{"width": 128, "init": "orthogonal", "max_precond_dim": 1024, "ema_decay": 0.995, "max_steps": 13900}
Rows from block 4 of a small autoregressive pixel model, named by matrix and row number. Rows with one number belong to one neuron. Each number is 128 + 24 x the weight over its row's rms, rounded and kept within 0 to 255. All counts start at 0. Numbers have three digits each. After the name is the row's rms in percent of the matrix's.
After each neuron's rows are labels from the 100 images, of 14976, where the neuron reaches its highest value: "responds to" is what is common among them. Only what is clearly more common there than usual is listed. The data: scattered letters and digits in many colours.
# fc1: MLP up (model.blocks.4.mlp.fc1.weight, 256x128), inputs 0-127
# fc2: MLP down (model.blocks.4.mlp.fc2.weight, 128x256, transposed), outputs 0-127

fc1.53 097:106104099158126128135131147143142134112158083108157115166145105109105148143151172116152141146117065137117110165149131084125137114142137139111134168152069104170139141132104127146169121142137151146118117147136113157152137150135110136114129092145130157154115156097143160133140115088133180098130133094064140121155113120137152123070164114111154152155140131123132102116110166076088125135138
fc2.53 105:124134152130098127128137149081130155144106130146167136142128153173128153117097123167108128108161145136131135139092122116113142158153193135123150120121121115067120121101150107117101215101160124149123150145128152126142112125086131099122136122144101137096118141162189157131115124164098102115145136149142136171164148127112135135149180080124115155158150169102104124107123108136137118121136
responds to: green; pink

fc1.204 097:098097108121097130156099129145143092142143152140151129096154135176084116155104118114144133129138117144116137167140114096145143140165122169157122119110133112119097113147085091134117139131155085138073130091135121145131093144163136148108116100130177103146118125141171144185132110161153143123109116125171100114123166084081167162163128138115117135137127144165177138100137125109134126139094
fc2.204 106:156161119179131112135102089081126107126124128126127155131144088138107112169150161126136112141112120140120130129096146168140113136138157121131096094138153129111179166154158137151119103129135100135092141165133131112113132165107128144145112143131129131126160137147131145158084114168128127144162125143117112122127136101120050168218146126132111166134126110117076150128163114107112162114145
responds to: black

fc1.228 104:078140137124108057108123143132127109099137079081138133106161137129096118092130158107161112096136144123111086173100133131171124139113122172161120130134141169146129114091151094118152147122126109146139162116134122135128130113171155138104163137120117134126155117105120110133123120152074148134129085158144154120110129134144167136106132091113144125093124220136136142145098142132112106145119
fc2.228 096:131089080122120156137126119128094086101093130124123106161150139126183174139109122170136152108142147184200117160143132127117143114164115107116128124134138106124142115134130099135152146152137130118099129109131136130107152102127090101133138097123135130112165157086092129099114127173151135151109137083141149131113163126119126050129120108077157121143125099155117155156099136140100113131149
responds to: green

fc1.253 108:174115095150104150125087141101192101107124140160124116128160106081125139130156142127129133138120089159106144181106125083145146146132115143126121119100096142106135168126123148083155158126137127152095139126165144114124089070110135156119180071135097157134127108121153138122132153124121143143153155082145085101142153123114126143143130107183154135108165131126126097129108119097117134121123
fc2.253 105:114095138119124115131123164141103112109153137135124162129146134128106102108135146106110108204107120125122090132162087155103151126117129122125104088159105090138138130132173155112140128123082139084079143099106107145093151120110109121137161130113168141182130146115124147124151110106087157058118127127180149112128103122100146109088132120086131113100125155117123138109102166129153117114160
responds to: the character O

fc1.97 101:123167093109095112141113144116146131114147150116182096099117158087098157101098120144112109144104167141126098114132102104129129125156138102133120100106124101121110074088112184143101154116116092133107113110116124131081111175161106151114129178106085075143108133159123133117139144141161123097154132154154108111144090106127151114118130110117145093125153136110138138136169126086130175137117
fc2.97 100:139129122119093148166127122121105113168154123136143111133119132138128138165115148110090108153184176148104104092120129139113144134103104156109121145132138091138153155057137090102117112122130120122095142118122125151090143158163148124112130104154121149166114114123128093129109123107143154190083101128121160112082141097116152180183119111137094164123098135148119124139138146097133079144134
responds to: black

fc1.59 099:140129142114152113100146150171124118161133098135157109097146109132115124120156167110146087100140131112136124135140108132131087140083144100122140147111165148136135139143161123141156104163170098127111099141139129190111152134155120111135112120117105150117117133105122090135178171134101108095077129157150114132180116107104069141074108082131121132130141134146110134106117156132185143137167
fc2.59 096:119120162141088130121128127083160148139081140141165147118111139105122110098126138172115133101127172158133128127129160119145137108129111132119136172136095140101122116107117177156104103069067108087138111135112138113149168078112135136094147090127140171098151111118132153108140157154129110145148145108106133092071162137141161108149125129142125073113133136133136155097109145098141114149101
responds to: green; pink; yellow; orange

fc1.94 101:142113089162157112158131202154141112109095098142129145143099134114132133110128095166157161085102136123109113174150149144152112087143112152160123125115099167170111130079121132137160116122132099149086107133097161177147102092139162152132181124145134115134175147102099104122115112109107107152144105105133128116130109153127118126145088150087105136125144115121096122149139162115119122147127
fc2.94 097:145114147076181106154109117144143144124119120116069153122169161109081104168135137093110101145127124145133084087142136160152101154126139108106138171097141133130125093152108120118136096165131137146148115072152123141137120159128138140094158148115133099109118140139121147117130128127142129093106129145124135159143218092125152108103114111128114133124146166093096133140129083105136116100120
responds to: the character O

fc1.102 114:132151116102170130126153162124163096117149179100112088133172119140088111142128137145106165142093124126088090075129123100163141133179168133141126133139123158158078148142159096129133158147076141123116114116165143107082102119127101109126123110136122150129129112137160125155119172111136154128125133127074162137136144104175160110124101139110103088124161115131090154132135115147123115119113
fc2.102 110:140121150113139105121086096111142104127138135109132126135099133142110090145144151142131119078139104122123115118175120112138104134142128141157103133103116120131155166111161117139126168126142115155083085117115127124148118136125112127096125106153162173151145146153093117066105120113121085082148093138087106126114093148137135127134129106152123167073100188150137155137131079169117092097171
responds to: yellow

fc1.60 091:126139164134137089123115107123142108112117185138147136133113107120118101100122130079121133082110144116119147185155124104112129099125145152136129153103100112120126081167111107136196109122145168131121122170170135107115122122132114140110136121165119073193167149131132168137143143165143130151112090102159128130145131140166129128153113138114124127142146077113099161116128125092113155084155
fc2.60 103:099162126113137112081140121137125119122089090121115090118144123097147174102104117129136127113089140129169106119186194120099147146114101152121110128112157133121113107128180118119088122130159127120090110091182077124156170130141143114147118170116137108124126160122114132139167141154129117089145179134112115117146102129130109155104151105166103136147131084153154112147166133127128111151131
responds to: green; black; purple

fc1.175 102:141143129118165138118120135117116136142177124135105156160122104140125152146113126125152150142087118123142092181107132126169151117140067112135075108137127150121130116119123132117157161127139127088149128098104138149096086087118081096155138143135185126113086122116103182133125121094120163147132153148119102098144163109120114159092156123134123109103103080167157111105183149122127144117123
fc2.175 090:112126126121146121150077110130096116110140110165152177147172101129175133112121144133148145095159101126164166126166163110137147109126147099148129104091153086174149141096109118136159094110137094125166113137101092124148119121157089125127141124123064157123107138171137109120095143121167128139102128154118139110097103122134102128126118152147127165127097142150083176122140161116097154114129
responds to: yellow

fc1.92 099:138098120118105168119151149114116090132120087118124115139117134158136141131142103108098121142140101133134130130142129093115091153124118131120132118097132110212119109126090099141111144169124099098124149118149127135127124103102122162092100134143130077147137168098154118129116147089199132088174057123114157133115120089110110154112131143152151122156136139124108094083114106152160097129128
fc2.92 092:121139186154072081164111136128138124138137186127142124118122179153117096132159124139138132095172133088106118124157095113113143109135149131109136136111077092148104124081102137156106124124089106143108096119133153087101151154151135123115132170113153154116138136126135188160136153164149133073109146110135137125119091121119143153146095146103138103182122140120147127134124129146103110122136
responds to: black

fc1.216 100:152137125148161087161141132139127067071090136128143141124126125087125130142114094110107148161114114169103138152127135160118134137150118182110107112095142206127135162109119149140096133124165102098131151098114142107106140149114112107123132130108145121151110195136145144103120174151114106127134125094116136121155156176099114132118143155098105151142098133158150122095126100158118139108159
fc2.216 110:141125115157133159121177125091112128135181118127108096150131098126098111174089171132152129107130132088111130114140142084197146144153134102143134134147130127135140091139103121104123125139166143112136083185142101144145105083145123120128149126102149144092116112188097128148108124137124128103152162120138120110160121135140123124144095139125168118151141154102142084162166107109168109136091
responds to: yellow

fc1.210 102:120109150158129102141170082125160092129091109127133104115131112114133158082111113180115156116139138147140113134088132139100072163122127090126107090125173121125121141124147131136159091105155138096118121096105152153147119128152170125144102174140168144131123133088138179128178125112102152129177129153138131128130109142153154116099101145134125105125144157132095153088119123150184144107117
fc2.210 092:137134143133146153170125136102125101148144158139133103160127110137154110129151101112176142107139099094117092136127098134154104131172131150126131153109134104102175120125091076181123119112125084161105134158141114160083100131102127127135154127102114159103201125164129127137115120116126094129100152136120135126144089142122101110128120094118148136140107106144111096148135065190161128123157
responds to: black

fc1.41 097:151138108157139134116108125158135080098090156089107181181113099120118163110144120126165143127155089164116148138153142115108123097095108129109162129146133133127116143137104094138132129120157092096117099106166103150129116172121133137099104133081089147120171134111110126101157141107148101120120152106109168111118149108132173088110143120113103136109146102134101143101124114085153160086167
fc2.41 098:116149130152109115147121118143150127124058123137155142155115177150130157120095096134107130150138133149178130170124097120147081154129141188073152122093180120137139108114117135122106131088099111152130174114109129142095153096129120138114144138123152124089105119122126156112170160134089118125143106121112144142113133152141094114140112096143131107129112184150093104143113105118120154178164
responds to: green; orange

fc1.14 094:138110137143137098143158162073117131116125141119171126110158114152128137112131099146157114156133145131156083129156100123149116144131105168097207117092142098173107131126086081132152100154121150130107117109097128142119089157118132119164104134096119119109135093142150136135148167124106153158091092103146164151153137124160116140093126160157106113141129129152139128169112129164141150083113
fc2.14 098:145142102139138140100129148126138155136155126162112085128125141126123098164096102134104136137150144152130125148089170150127140131139118075155129108135104146127148131141127116129110189104118128139148114123123112111110155130140136172130101129110118086177126149155149132123114087101160146151113091185111127128105162160122214092133146126113150139139173152096143087126135076129105128113175
responds to: black

fc1.163 092:188123106163110108073121068101150119085111123138123146078107126081104130148143137114130096145083100113133121163144143080106096108122153136132130160112148095104115121110131119145130131140151146114089152137136112079139165104133124091137136128186124124143117120157102114138120138140129100171132135087109164141134141139117168132129138162102168092143111162117105131161171120138113106136142
fc2.163 101:113144145125148145104147133164128193135112126096126117116136152168155148125116077138153106116118152118130116071130123120144171107134137143154119110172122060155129141148191137111141133138170158180141109185143104125141118149123126113127141147140118124146089117096151055136140135128124145119125141141121116135132116172188106132142123122102150107124110120145136113114132152079109134093124
responds to: yellow; white

fc1.252 105:091132159142127129153165156181134139115127180162110123138140120121122133153089149145108146135121113151164133116157131138143133110079095120114159125100116134119099167133145150111090150157141143080118152132114142131097138100116126143148161165171153130096108084153162083117124118083138114120102148084114147158138091107150157137134137087148092074127158119121163123126144103133106095121159
fc2.252 099:121125141146121172092117114144120163117112131131128121115119149193089127104106107131165101107108151098157129117107146160150134112158205197117108130139127148078148114140142158154163162124156109126148129143125144106130108075126107121158154146124143105117124107146078097143140116164123126116141101135101166119153129105154148138131111137145140108103102119158103085148165147141104132098092
responds to: yellow

fc1.95 108:112132107121140101173146123142155087121104107133146132136171141131185103155107109120125164087118108125128121136124151166089136130132056137127138139125119115129107129144105121124150151072122158117099174127171166145090152100096128105103186115117105139113169111134096107133131166129170105149124147131121092147155112127110098146132133105169122113091108120134169150152126147108092133094119
fc2.95 106:076161149129121120121133114135099105131150146147116145138151101155165109187152095121111120131161112143135126198105120118098155127079124164133141114151110104096147132135100137110143105160138094140124117157118106155186134106143164124128102152153152148154116126142149135130155175094088149119122144117137136149092138113102169112087148158136150114131133152090140088139114144156150104077106
responds to: yellow

fc1.126 102:107113143093161126127119140134122134126145135082162141110070080098132118097119118131145145131128122125118177134124179115140098131134132145109129173127092125140118132132114124127138153166129145123132071102137099113151120104131153148146149179137119134169137091126095067156143130106119120175133082125115137146144171165115158111126148075111125115092169160113143103106174130125131115135177
fc2.126 111:149071075172111102151121123127114143122148115142096143122127154157118115125150135130115133172125160098099152145100077087100117172123126125114103124131137093122110131135134121117126080116123097160143134105163146132141108144148137090095151110094117122138159088116158132128126124131133138140147159141155082149163149131070123101146119167146142141183109131076145144089114084106096116133104
responds to: pink; count: six; orange; yellow

fc1.220 103:134146124135152115117120138139139142128093127139137113134112118107122112119151129127130088130102069152149174129107112134109147140082124087101171129091141110141117106151161131132116147126145101070099138141099116106073105126146178140095157159165132140112073085131161122120149140155134136104094146137115114162153090126151165120147119151145133119097133165100152161155085124083118114092162
fc2.220 089:151146137154101164173081135129131131122154137113105132088143162160135146092111082103107095109124096138123102105192150128128113083137143145158128126129101154100130177090113108121158099105099124179143187110105152124139144168111129058128160108127145104110117136182105109143147159115118120109114120145118138133123140111155140132141142133146136161165142142148130093115144127105128125159120
responds to: yellow; pink; orange

fc1.188 110:142125136098110131115079130153105120108095076101087164108116140159153105110121139121099082156130115157105103121128143111131167119100146120087140109115126089099117118156113121156138152120127195104110166159124132110092147139071117135132120146142116147132140098131128112105150106130164133133111134123129138099111084111111122120161172081155174165095132120120117109160121172152147159090119
fc2.188 095:129111138096171131153130178132163125134133108142126133120128092093125098156188143110174068078116134124127102121104120101097077109125078115125121193119145139119110112128112104094157121129153112148143111127152144140148103127104123124097130093129129110132132102125176102118154125145132114136101114143149161169098128133116184116160097086142131107134149163166146154129132107147138162116113
responds to: pink; the character W

fc1.19 090:120109162092158100140130097090175158153126136150108094078144109117147147147155161107120116117144149126113131110119161123134114132107134146145148132112164156119153147151132124094126103132112118111096133142143074135115133138100154085119111137139134126133148127162147139137134183144129135122159148128091112110163121128127169062129154134173119159124177141162191099080123079148110144110126
fc2.19 096:135101123112152114118137119135148133132141165113117127140099124092116145097130129134124148137147172088129090128131107087127101137060092152151125136151144121104151147149086109150119131155138126160125130154110152088141091118111118119115159097145135151148136082182134099172092126143066170134140172139119139135099141185149114131077148152132137150113128130158087151154156170146135131122119
responds to: green; pink